config.yaml
arch: "dit"
model: "class-conditioned image flow-matching model"
dataset: "single printed letters, digits and signs in grey, bent and noisy"
train_examples: 395000
image_size: 32
horizontal_flip: false
conditioning: "class"
objective: "flow_matching"
cond_dim: 192
targets: ["character"]
num_classes: 73
cond_dropout: 0.2
logit_normal_time: false
norm: "layernorm"
activation: "gelu"
mlp_ratio: 6
head_dim: 64
fused_qkv: true
qk_norm: false
inner_norm: false
moe: "expert_choice"
num_experts: 16
moe_every: 2
expert_mlp_ratio: 0.5
experts_per_token: 2
shared_expert: true
patch_size: [2, 2]
layers: 12
width: 160
positions: "sincos"
optimizer: "adamw"
lr: 0.0017
beta1: 0.8
beta2: 0.95
eps: 1e-06
ema_decay: 0.99
steps: 8100
batch_size: 128
epochs: 2.6
lr_schedule: "cosine"
final_lr_fraction: 0.1
warmup_steps: 1620
weight_decay: 0.2
Rows from block 5 of a small class-conditioned image flow-matching model, named by matrix and row number. Rows with one number within an expert belong to one neuron, the router's apart. Each number is 128 + 32 x the weight over its row's rms, rounded and kept within 0 to 255. All counts start at 0. Numbers have three digits each. After the name is the row's rms in percent of the matrix's.
After each expert's rows are labels from the 100 images, of 14976 (inputs lightly noised), where the router gives the expert most weight on average: "responds to" is what is common among them. Only what is clearly more common there than usual is listed. The data: single printed letters, digits and signs in grey, bent and noisy.
# router: router (model.blocks.5.mlp.router.weight, 16x160), inputs 0-159
# up: expert up (model.blocks.5.mlp.up, 16x80x160), inputs 0-159
# down: expert down (model.blocks.5.mlp.down, 16x160x80, transposed), outputs 0-159

# expert 13
router.13 101:104168112096106158121175100153131147108105161181216096120077160103143119164075149132085125161201135122035130051102083179093131168108102093110184147158116135114132140133154098128113180097155111135136168097167146098139171117146135108128146142168147090105140143157156101174087125159149156144147146074079148121157079120089139157183092155168189098070135180146133116107176140098092132075151150095158135139118132179135128070139151126141144113140137128130154166042153145184146149126168152
up.0 110:089113149157153126107156152143077122123134112086130187077118131133135191109126209147145130114101145111124149140157153132124135120130125143113078170094197140210138135139142123131156163150146155145170080131103136181091093105141094131160117134091140160111104115122113126143124114129142125098193123151138134019063108065136058143115165151131139140099137115009096115118100130164184070141121168174052093165094146114124123145132171141141143097096130080156159065175126094127080123108106116
down.0 100:169144108112149078106136116158089106166160133103117151097192139157140126140136119162126169141143112066093149196112132187138140155105135108168165142155083136145156138114111129150071155117062146133117125143106081082099146111150110087176149183125196120179166102096149134138075144111124085087168180178151095178101107114115160127156161162100130117153092130181180127128084132129147149168195124065101072082195119115139152156098117123231149193134135121162124096101093089118103094109094124
up.1 105:137113128192133134103080105147082147135163167156125100150105170171134110138092176161117138156116111192106110174080138121131100150120096070120120162105188151195126125118141111114079092163140114129174142143101148192082127141141151129184074111177128118091096184151076165110157115075160139075177130167124138104063098064162132148102172151049123138137085157062110131140170131108133106099109115163056093164171135052153116122103138119095133114115139103139114110129125052121115096117080093
down.1 094:173141124068112145202090100105153115152096195204159106120077099172134127158074142135105124131145158177096109057154164136135126153131141165103133090146150091126106129082162100217105094141120083178138136100087087143130072106091123116155124181137101100087159109104104149128094155134134111113122103145038084124103110135139109124126149125131133148168022091148163140149096143114177145116159131066107093100116122146156102067143090137143144132143133130115130129125151105050144055111077144
up.2 099:176086158159173158123120119184185114133123143090118156051155143137077187091113110118114128113079137099105050089075105069105099088115141163157174079113182126084146143130064116150172179156167172123125133111139160188120142125114153152100096141093129118146093159106129088158054108147148145164200159079117146076098045096165097109161142132161130141090149130121141085148084127162144161149139111113127136106125157153129084119094102122158125125193142092159075083130085097134126165099119144
down.2 100:065108129078150125107134166160072129097172103150103144151201129119179098120204163123106151122137167142089174116143125166081123107111090092121122127127149075128142062160094175130195104125120141150151148082119109143093157160177191157122113128095133112111168166111162106140200125133108141145153136071179142126144124115134055107128142092142119130158202160085109134078109144124108121198188115107126109055158208143108177164108108181115164109200135116131138145128143106152132151168128102
up.3 124:174000088144186120109088147154121170126151127102124159134152125202142139134161128122151145098102150153144172148095143090196112082041084111130103138118138114150110136106140111141100087144138143083138094136167164120102094129121114210146128090137190082081112107131137243086174147158144167111157136142150116148105115133121103132115106094114055137110087116131126140167130190147088109120114113136116117071136104150136126139146142148117134186113189105123120120130115125158045127115124090
down.3 137:077088171140119096115156109165194068149143195154160171134120081078092124109140085146113117111116154165090115136210113087131132087123051068094094050156101111168141168108155112132169130131090140178115163203140170107107130179109135163105126132121065054126172114110125203095167077122094102105146093135101118112124116158162132107149109186126129112165138135157122163106134155125141140129175178151131134141150120145135085121123136136108103117118153165142178132164098161088166103056123084
responds to: sans-serif; capital

# expert 6
router.6 107:121157122103133161141141177152167036174116154065152123078175095068140081156167155159123128102115135110093178129176090115146122149068063099125140112136112102125150112119161176145129151122142118220127116112117050121149136092131121121144141132121122055104127164181127195139142071116143102137122058187175155099147120135170113151149214101151119105110106025133114177137175126103081104078143106138143137121098138126107128212144127103099120115129130134144133102163134112122118149148138142
up.0 091:166127129127141159187117152140129148128097109083050160124161105152183143142153098172173157075150066112111119178129069167124156125073110135112124179134162151147102136126122135177119086138128205089152068159156177160096085134151106128135097124110125092106177134112100178095064149126080119102155193073171081112119122124090194049101072142134134148091115114114139149120162107110105108105130197093213116173140113126153117141154134143103071152124143149085175128139141115135101144116107082
down.0 086:091186106110124151138072181150130121123130128052176160145123184160076159136115162173133134099131117078130169141100125155117191091193128100112159126092138139150121102074146146042161056147117151130135140151135124131133149092142108072163100099137178112140055120124146103152181090130154154093104151099183182086134107123144106159103115083136078107119111144103107152086077128144128138128124146188175078123078142166165055182131186163077158091138168181099120121133123134142091137125154100
up.1 106:167210099098106104103123119074115127124066106135135163128138118091141150116155130189132124145115144113086128129113060146013168129154185128152163149139146123138101130172144108105163125118118118117107140107159135133111127166141143067119133139153057108194133101114079000122098135137133119136117118101119091139170146124155147120108125139117215118083104126136150123187176125101103223099153163125175141138142141130153163103146122127117136096096166164115135129123102114149158146108156215
down.1 106:083129095151105139174137134122139151117111099156151109113137041058147169106116115124101082145089121084103125144118143154131090150149100124085106157134085136162174094108125178107093149156123112091158101134155119112110154153133147156130112084115152158106140043069082096084121097136153091098171128174104108145178083125119164145159128138133228148071063113136143115124148076112085149091082142193152123099098107108086105130115154137170061121178094180130184119105112082128170097137108209
up.2 090:124154093083121188207101196124153152136142104096089151128156089152115164150137072175112183089117136119115156190134136173134160181080070068094101147122171170164116165142157105120141090162118174162143139167129170134119102133131142165151108098090144050102155149121121096085156140167131134098170140128177133114124148127147160066154132114142095138141138095095115161111172154113127082094088123153120106049124088157180101151126095157111146145088175164107080090147214168125100089130113081
down.2 089:138178048136130158157153141112124145124115073035099142124135176173100122145156148112077174094138132142092146135072113144132139090186111167129129134118169107136154107119113122037156121156114167113130122140179128136155131070175132162156136150110096167084106141117126068146180140141154139089094184148191145108134117114103157115056111081118178140107099165118136132090118136127130173137136090085198087159137148141187122189106145141148180153101182143154194104106080101174135149166087164
up.3 092:141087084112140182219098163150101137098153138084110168111164079175108131127159107190125223088152094120123159146158178156096168094062077143128109125119161151120116166162150112151102125154102185144125129153177193107122121149145139167116125153087137088121180161105178112107137166120085129092144128128176107133146145142164155092128132147143131139087159096124124164117159124114141082119094144193131133035139107123156104141111105138158171135130156129113141106154228184100089092125154060
down.3 089:119172069080169147148167132147116128111101055081113170115154206153161170145154185144085195091165106109158101124130114146134167144136143128173107169142109127125133105184130132077131097140110178159128129151163148132087138109176123202138126146133159151109081183172189110139136132130141151120144176140217184096110140136137113109117115111115172129120140174130131103159100138118124167116119125170174161134136151136116172198135151131116195190041160098136166129099078085157097148183123160
responds to: dark on light; sans-serif

# expert 8
router.8 102:189026139177139090091099146142152151157129160129054154094132150109129145097111088066114132107157145138139122163161104126134137130165187149136148076070166076068126160143092173133122147177153112127095126138131089184119134192092118148082136127122146156151142113043117071126088154152126142122154082123132135114111112089115150087118129157159145157119121118081104071116068168137158177172089137118138086158159192158146089093116099146106170111175105075136101133091081142187159134126077118
up.0 089:191129096195167119105100116112127116089148114152158124085083209123100097138103116116120137082051115114205119027137128114114157111135121152139104120152145123137161134135115170192129158125137143098146118135164173135109133140111121141143118150161093123115113184107113146107130111120068087093143141072121099145123055088086166115130212149156109161003129151132169138185144141093129083124200127103187137169114137120163125074161130142154155115164157105123143137117107080105098141116123104
down.0 088:116088113144131134098171162123132121113108089152109161140082169111130170144118118106124104116200124110133103143133110154107255179177118137076105172099141072119076103133136086141048186157112149130079156103161130116078140084160107088098106134138122152118092164077120161174117147119143129144104183088137116129126123152091125136116113070155143152132149062162139165146194111064142119064156136095130160132123165116118078094056080153085088121099174117137095148100135080163134139171121111
up.1 074:129109139090105127113136105134129155177060092161054107149160127137157129125152108156123098120135079140142096116078130021108158172131113179071142092146098093207107126138136146102100106154137135109135151134110105102151137097143143127174136131112159083099096131100164118134185159118075097132096169144144150102093135157117142138154096104098130109224164148159094178158134157139093090078066159119105150136135141072052103133134170136126093143212102111168122105120130145081189138176078180
down.1 081:137116121126149120127152081145072134108154094151078093158194153208155176132145104137159129164041126125152109147162116180139117221102160145162130095158102103135142159133159116152124134133154110109075083052181147095181152118148156119148147123152163112112125072133096140121071145161103135112098108113173159161124133143171084073126094177141190127116165236110092164141091095140157174156119126141154123103143109144100164135126180124101149100142172084137178075131156108122114142097139175
up.2 087:134125109073135133185174090160108135116107117142127177116125110147141108122145119129169111114088135045243140093126156153143096146127100083090172099135097160105148082161091134160077103126124115142143142119072101064159121140138115095094128125110198119073110083135076130138164165105062147161122146113121107135155123185129122139074143148112141159150130133147150187128153122137124053051110126169105125131086075137119150112199091153116106123208156146157223123110111099127146144145157099
down.2 093:106125106163153144152151149142102113120144140127105122146114089135090099116069116125043104121103104160104104159184137105151181164155225146147156142120107115115127205162139121138060140120124089152122088163165143112153081113108103149144154140170105104175139129126043152073090107086165141131163221081119146153104131135118086154169179144154139125135163123094142143163149134173088125087113150135144158185106126183188080161135156125124123060041124087116180107162148114181132138134133135
up.3 109:129157106131128129104155137100137189137105125154073120113063137133102142137093120126156102114062136124141156129092108169131108129140110073114119103102161117117182201152012121099111134200124120108101111124086135133112137118156100117098131104124148096114129177133108123145094117152090136133154122153144146124103115177099176146170243169182148209196054110125100137138142103135090085070078111158125124146111096107211140096108067097092161133150170096164157108133137106132131115076123111
down.3 106:160116138179151158184137147117188194145135090081101141140088143186118091182103131109056144134145101173121159139110150141133137182139139116093141088135077151133131110092112090074035185123166113149108113152134103149153131106160141123145140201142177127121150111114097146171125107116166112117114149168122081139142125124180145113113132146151177138120082043126154095153157107114108121045100114093129088214107111121163161134144130170180187159138100158145116107118086128200084096108112174
responds to: the character *

# expert 9
router.9 104:086115159085147103146165123152166111110089100160159142117136119056131126139115149100104128152136158164171144087160137081120090135149128147111115182109147145138105153113160136049097205138137076150113119118154102127163140055083110155126125170132152161112086087110168111145122089187160170124101177189102161165093131112082102158142106131192064125202136135110078125139087109154098113150093142138067100096061136187120109115114159113124183181171113113138091143057120090165170178151115107
up.1 092:130166101142098111126106121141069172106132135142074111141124121159116154137103068147201170156116105136156136218131115108135191100174163120144106138103132129124137116226143106100078091163096101097061107131077102098138081111130142122115133079155087113151176164125119158123209132124169072135086106138111129132113169197178158130146085218140126120157144145158124144143158109058098182128179092156133154094158048125113070121118122127133141147098139098158116137137151160100157156167131140
down.1 086:117092129144112147148097128166142075099115112108147187089126165163164094084140117188120122101154112110110137123125112106192188143118134160124138175166162096121113158119159129124138145108117075128120117064130114132147121128154158152142120085116199173135084157017101053172103144131124127099182161125099143105101096123075151147147111135152146128089053104152125128109089100163130148084117129091097153162101103079130143143126153125234158115170161143176127192112124126080217125094093155
up.2 098:163156103166107106107097122123090138207116178138078150180128142144114130075133113143200107154157102129103124153141127112106193140162141135151149088099101173125188178118112144096111114104112116077154114137148080160107093246103109088109101115173147119118119130069164163114120184119143143111116048153113136124137145094147124084122088165137162137091107148100176097124103138163122161189176163098151152141156108141157163030128098144189176102130124118058103161147143120115105092095124154
down.2 104:222160149166110129131155143112080144136142127155208134124116173071150126225086155152180157127087115165175163139124132195142095163169119156082118184132122143112104114104162134104093152127157111089111127195133146145141079141137157136125141147129127135099147077120092105162160158162168128154104048191127139118120103146144142155158158162133145145109150141127134122132162131111129051082071075171070139142152161143127118095123122129160124122094127120078103134108140135103014102179131170
up.3 098:133160198084113096144043094115124138157117091150099107119111126074119133109110108120082183129065093116171089120098134120126162128203227169153173130154113113160095083213151177109158113136122116109175125156118144159112119092119088126138090087090157131102162189080160107127098100126158120129116155130113120138139116097111085087161140139162105126152160144117148109099079134163083093170060170157146089092139186132123132112058123129177131104129104142092056152116111170118182132167100127
down.3 096:092123036169159081091128110132083138118119080148170129110173128076202136033146080185139104122113071172093117124087109101116168089106137091143126139098147113131142098147076118115119132137063137124107151073171117114090155084113095135145142138096108124125131151122091075142178154157134105067101160106162129146123125133097128137148134107132175127160121124142131099099195140160162093175154123113106127214148126145084162156125108107093157127129169171111147119146044176159202109153072110
up.4 110:092113138200137105111112153128065150143139156066139137123150143150139158158106167123121126081081122146134093152137156125089129143129129128093112139097158131134121123178133136138089135179147139105160067129140109158109162191164103123117047098100145117141119121116160159070086086097051117067175188126213145099079115094156112121127161174121187182132145071092110146145125130150195124117064168122128074166159160087138135146122121135086108116159100113159218100186125086129098118132076111
down.4 108:147110145117140136159066131159045108078196164146100155132131197181143154125125097127116061128132128149149080200160099146150131127137066134198124099137169187102139091128131145113102141122136160161149113175139106119135120169152154120129104198118088188142108117184087113121124145127116139126149126157155117157141127112189064107094109179128177131108190130052143114152148113118101148106116129092115112172148092138114191149145088092130141146122123095170063075161134154141086212160130084
responds to: capital

# expert 12
router.12 126:205064120177148091096080102084094107128146094100049178115165104174134155067169078099117115082075092111164121125137064126071190076169188183120072134108151143116110190171089117161165121134133168141106130148120137144103079116132171095129121064138127166171119088051082090079143137114085116135141157133164084097114123127186165068095116156103113138141121108143127159126125129141192173194114115128100124132152111100127126135126127122123109104122133104135116112153125143117107164113174130
up.0 085:073111159048163193152168164129119155124100091089146194083128081132163158174138161175115128138082123182143120141145144071059097165079084145129119100133202091105115138143086110119150069194144155107144198125115123181113112170120153145110063108116140091101121139146098128175094105126165164115159108143146095115134123124140235136152113128130144162157089100129123189098140167125113070070156144143132145170075131120139118125145076151075137098118122118154145108148120110188142121129125159
down.0 097:147147093212197147204132120130112149101108127165154138105123160115156107113108140152140145073068184095103143086098111156108094114116144101147098089126106100108148096152113207082187087146131089086158134162113135130175114191123137121086110166095163111131158115079154120123147087106090168125139172090167164076139088132176124127104100147134157108082130190134114163138188130150115158059091132113087121111132137133141140143153125096121092112140121098121083184121089159004145156089123146
up.1 131:128103150161152093127116089145106116137149176137156241090174090079134122091166202106108131112151155123136175162120158122097164105137141170102118124173138098049109114133175129139128139127143134112175124086090166175168107155084076129059140168104141098150128093094100141105112094169102039141137101121152150104172123091154148146156119129140101143159152096113125205089202091123149128180140162144089130141096150154083105084133132179147162113127136137149110139107131127115163137226175140
down.1 117:122132120124147105159118136119122126062107116239203182130113112099119137097105165123116113145187141201114094132119100143122152104088125090112108132193145128117154123102094109156110122121107015128128171109162159133154088131109068150139092093088125172171136138168135154094123140128077186117134103155038105125161123095145155131149128088133126117075176120130131104098181115182128152155129136092149124151166113090074157017117144131122159090155108144122183132137113130130180165113101130
up.2 094:112140100148119136136169153141165086135135160101204094145144110119124122138152164103118131107147139134105145072133110158191102145097121097125137147122017134115118042167120175142149137006089155108127127109149103086162132109139151130110150177116130121079135118172155147171162096140133149140131116154103127201171141159061209154126199182133105109082137099164140230153145106087123134105138103104124162165119123119107151141128159150153139102177134089102126161140136093091159172152148111
down.2 096:156136129134028145078096171105144213107132174113165109078128090070151131144105106121128119114111156129167149122127172099185167103135121140078110148109123110133135090158129086157097157106114122082097120144187180093104089118121140176136074149125112177129097096066055108043107129127191122116147115145121139110127141151144113141161101090137091129141169077124153093102109116144142078090221128183120106163114100090090083100090052138117136138154141140071091188134137128132147131154128123
up.3 089:138117092120135138130136143094208126132118130128199120096167153127134113146162078153116168102121144209113107097149089102144070120159126124127161105113125158172055175098093176138126107128126162080144135184175095124113209126110168157136097120101087120120141129155142127157165086140255158124112111138143085180114112131147184060114128080146119141050055101129126123124107152124141126076084097134126077131147132114174107157102119121094140081138149105099123110141088138118135120071145162
down.3 098:086162111164110142125108098123155116161114112061069117138142110136172202134113159153129139134119156007120108121105106137073151145156117097164157146154142132104139152109104130141187076144140102098136089102094165154142183168164177107104094142115187137129071147038099154083112140129191112135115190076238146086151157110066073110142118125147118140138121147178104120161135132139114113072150148112087104090118138176197102140145141078121124137107160098155107133131145109117121144105124123
responds to: dark on light; the character -

# expert 4
router.4 082:190126118182157077071072110076116104140132124097069131091137102123115133076136098099185121105097165079146096117132143140114147084144178162151119175163139134128088123083131133123164132150091177181118100173170147114091066090111113187087148109129144160144126066018144124091093116120091145128126171094152103079099131127179170111101127123121096147169194098114134152137074125194176161204086101109151124098126167122128125164115121152149082174135114104129133111142123127093146120158076112
up.0 102:121098112139111129130145161153103127102162133122122093095111167099151131132132141125208172127079163114168100056102174103057161153153118122126138107088089084045149172157147123125132215078097122126103100144112124068131103072102088166057164151143114116139126092108085131115150117165143134181120154110115122130151175200065100171136218095185148164103150141148157106154176141140110120100084090117169171123066140150160158126169113139130116156152161147129152122130142104105098085081094155
down.0 094:148051146140133131122051142133128079112152119159134054109083121089097094112069092106143154132131128137151153186163179129126165132122182165161125102147111158126126104148095186130136196125157112151127091155114141132072111127150119181131090088119192175119136151122134089112158168150203129106126149185138121084136127140086122174132138151127130139108241172113123111131111123110096134105191141172115107144160101160079133167106077149111159189112111165120109098131073146067163197131171124
up.1 109:096108091177137085096096142135200127147131107092181171114145099093122139139138128122221139103139128110155145150138145133203066101105083137104166093114110130084149069133098120147119116125116134128138112166176100131118144156132132243105120145096175140060042094054163194192165115147147177211113108134139163137127145166090103120141136108131118121144090116125141149167079150212137144075072095090142105096126137118131129173132103165100123143112121111121127133112104138149101120133122098
down.1 109:175039143103124169143122123131171163101143159153183161117129174113138124200107138130184102131084141083166176124188127133151086170144158106129137137123146172127154104153199146154124100152136106095110117109099161133116133130140119115130101120138081142084221128121046096081093135135172138143125118149100145131132144129131085138128117117140099116044097107111096108099097112037126092039129126218087103059106126169152131116112135136119085075189138119147169092135158115127134128117154144
up.2 117:115109104166118099119091126131145100084128171085159100091173093113134111123156208150124134103100179120110097049116136102112136114133158141119137151159090106098138122098168155126166177050109138135147132126139150113146095089091081146134134165183083115172183094110153121072086082161094111141076106086150130109149170085123170198148188107191129113056154107085158139117126092158145179181136115113149147158099196195108150158110149149147109141167132152106151162118110130076147084150099195
down.2 118:107085092123107151095070168098136088140122188122215161126105130089142169173111124105114104125204178188123099162144176131120151063082144149077097192095109122124146124171184142159093206141101077123127112109150102091134121148087123184109125090113152146127127173151079139135157145119092135124110116140081117046122110140112171167088129083113115134152152121123117119159103096098120109204126128144122110166128092117054097112157088133145081166175127189132153142131125128135163168164142191
up.3 096:158114079100168161124161129178134129188149132143154115104089163086135117102087000154116127133163085145131101117136094193093158093075103139173122117091172148158088142154102092116152074211130108160042136172134121087133129179133131114146135066116116120116123097101129086124145113108126165138178141110123111153101115239152162164167100136124144167123081144180122131135134168110130114114103098162162160149111082110121086145138108120069162133105156131183119108153140146179098129125120132
down.3 084:160192172138188119178157119137147147128157133117034133129091087167103095094124122121157151106067087096182131172133108096097096160159136095152107105107113145108161098160092175104091179133174132095096150112133125138158237090088129150146069157105119113115157153114127136134106074144067137138141129079141126149093099088104181122104124158127136131117086103108125083091173125085122114063107084065141055101148135126155173142124137150147117113112139073152043133128108141168117099074117118
responds to: dark on light

# expert 15
router.15 090:084109164184114123133141127078095148104189173114148133154118128175132100137145177112108101129094114149079129165091187138165120125183138137090116164094097102133112108166138143159160098069147123105199094121114216184107126132124125137169100097168102105137139116142054154136125148120191115109119169135147085164182124066130138122180121134094166098061127126072134141157082160127097133161144142145194129149174172106109156141110160133136082091065161158116090137161079137067090092097121190
up.0 104:079183126088161158185109127099133120124098147150134134133127125115128141139120154071209117120144162125112092126156116156063165054039088126143166127155183177209117085028142133113144110165136112120169169114102133157117138081112120131166094145144150110135151118143061093131103132149188121051127121096144140132046105102117096112135110127136134106173141126070093122135115089124088109176100150102141032174145147122136113100094148114156125148135141200101132153104114146134165092133115116
down.0 097:095089124111181102154127158139138122076130135103170157189121220112128122087135106088149143116153111111184179098138117153152099127090130078093099093149100155140113116150094155080198075149169152083177140110134148132096091154177159213089111060139159087107114155175175094111197130140148136150194098065128128074144160128125157133101123151127156110146185128121142076103138099141123148140119113156132094138069104086076203119095120125053130149152120140168168139120128164141114113151140142
up.1 081:141184086046115156181164153090061144137108136118118138122147122077123147110126144195178184157152108147082166169199094158107143127098095080111129074116128123125145086132204161088110122119141120166169168147102132192065142124144176105150107184098124136117141108166092101125128097079161138136126116198146160128117185084108120122115174153118155139102126098095157142138174131134144106100103127170060118104180189099151145141103137159091151147136168131102119120108172154134086075124117049
down.1 080:104173136099206156212205109120097063121123174110111147133115123176111129107081124123155099116105125095115067139195146084196167132198173055135127132167112129165147092120120172118106144121136131121132146124166125124120121121151094204075166081116113176125139127120168082142109097120165156152088074126127129109135149131146089153140127144108080135105155124104123133121125104086158078174077119151074112152079133129100193146159110145100139169129132095092132194139108162138095205089146173
up.2 104:080132159099159129141147151158133103126068132132101151118099122102159137120108166083170096122110098140103182190111121133103187092071122155128140170171159068089125066112076132093149126138160109112149112107095108165153059149115108088120066130146190100111107078108088126131086133150216120140151155147161108098132080102142090109180104136128154135167233145094117109109136131140143072094135152083129122173112133130088094118135140164184128102119124230175108127139121130100111114200154154
down.2 107:081172108126142137113094154132151143106124129080130142147101174103114168122078106107163109129129126149149161128167097134163142109120152080148169136165137130108156142083120147111190128096161122107154132057153205135112096131147164165121096070144117076144159166138110124156140138140204103123190097110111145122173154146208163098096103088176106158132177100115110051143114099114112092118080137155178134156050058158100137111085214129091111126100128178143180140140181118090105116157180171
up.3 095:153169126103102145100097175133150101101103066063085131132171128091119117118134145162143150082106086041244068125124171232148165151156141154144102093136129134068107113074149143140145158139142197112125144144152102131111113116115131076087112135146113123111141128104116150152133103070109144123067176092170153117131165128138147103174108136091102129181189093129107107156117115134118104092131126075158110061098081100127145158186117128130094163164119125149068111179151152077118123122118122
down.3 099:141129110092120152159153117142182124126112117124255155141115116132108170161071108121154127140136197113073128130088138193101130136122144160170121139167105110131119091115132053102076166136095101099139175099044110115170159124075040122132063084150136144089122102088081123114065138125120120134097126153101173060128108121112101164116129066144105125116156117159134142138104136115117073107142139133117085128139100140099146107147101141141103103200109166101123144096168082146111157133101171
responds to: dark on light

# expert 5
router.5 115:178102111155140087102088093074149114162109133151102084124092189119085144075079081096138153162165176141116131146151108104087181097184181171167124104127104114089137119120097153098126139088101127149105132177150105069092125141100119153073144152135127184162100092057118080127114135132130148136128124152092148162139140155091100090117093099119137135106126146146207067151077138173181176201070131120120089130172084138133103093091080146107148106153110106072065159113092102171126119116069131
up.0 136:150099091109109122097157125130134129145091134175093106143087221141124134114070127143180119171120115125140163130138116098114117128144135119118102116083158140169141217158079120057083094177152112140150156170131094128066134134137155114165141142117097129120161135137139140148059078076150198153173106155096143092095082124113123084137141143131164161148065159109116072125135149151115153118110145154128103115140090109224099088116087124059144111155134141096111121078169106181068128037082106
down.0 122:147132132135143143129067156121186169136119110066169142149119071161153133110073130090125132120160147192236132067142083111106138144126133152174135112167124135084085150152137115122095170143177147096113132136127113147153142154118134128122164200134125074114143093120163143116101162109095022103116141087117115086122138132166138149127114119115103152129074067136145039139098121125133111210129121139126152149068132080156163141122161136145112157168122132158103176077114103029070123130155116
up.1 126:142093131133139119146097100149087100064134145133167085186103135113122127070129197118102137156173131130119146129097139108134162090171158187162145112143096116092104044153144086138127082126109128120143110086155110137164124103115101151101137143107109143143060095161128194135178150129160106155072158167111133160140210146099117164156092134085119110109157153161132125177072091191170062174058085073096132108144136069036154179128148156147145121133182094157127152163149134129112122142154126
down.1 134:151128164020111154132062125139143174161119143098133095121125128120097099118155120111143164141065161071131136109088097181113070085140151135119106118148170107138096147121118127159137119154099206077132113145142092112106099153147099138123136131135118122104196128133084139133128106126129122188143122142165172209115137154073102115133132158101180152137173175149120157122052062100185111158119146210148126099129120129111132169110096135129087159112116128143112104109010170077079098147092129
up.2 100:104182136084106150185148166160098138107188066114156149134121112102120115156152255133133148099184119064043149123188101137141156159140057091098118072121108145115077103147125111154087087125114123105143110114128093102133140105118065142079084119161098158134127109099192144159198148131147076142093124154116133182132143124126134204122118132138152109099148121137095125134142120160080119109131105119116122157107173119033151131116140164196159089158132164135113126140160087129161112119139110
down.2 096:132065149131161125167139104161122097118116123155109095106179118137096123158163123118065143126039135121068123173089095097133120189076161197140171092139191073146125126124163102154113084109089200127168122170130091108141062143169131131155121100118184153138148159129076084134133099123106156145111129134152154176073089079136148088144164132117121122180163168127159160083141158095143133087119159160114113089159151151069133164135134143118055100173158145136136068131145143191172072150140132
up.3 097:112114064109096140152142110129089115166141149154092138167103099170149103147168145136181094153124122154087147107175131128120200126139111117148123135088139132194134187129122168094079124097169088099161135116094142142146134116113116116206124077137144104122142128108187138095136163158121117100107081128115164153123140077137184074083162152210181065110117116085106148045150144146077156105151123164086113168101133166157163070062144102144151071155102125046146129075136150140130104102153079
down.3 088:151141153153104067104140140099151141055120186140143153100122134164115142169089112121116116135101147163091099139138094120188188148143164222118138125118143106125153137137152080120073122119125101118112136154085148122157094144147086128172140204161094150137136146140049120134150142141184116095126037141120139109094139124118099145162145181102016092142125125124118107152120120102159111121168160077141151124130125130107059102170162148148133164096170068141080156122224094077115080127142125
responds to: the character -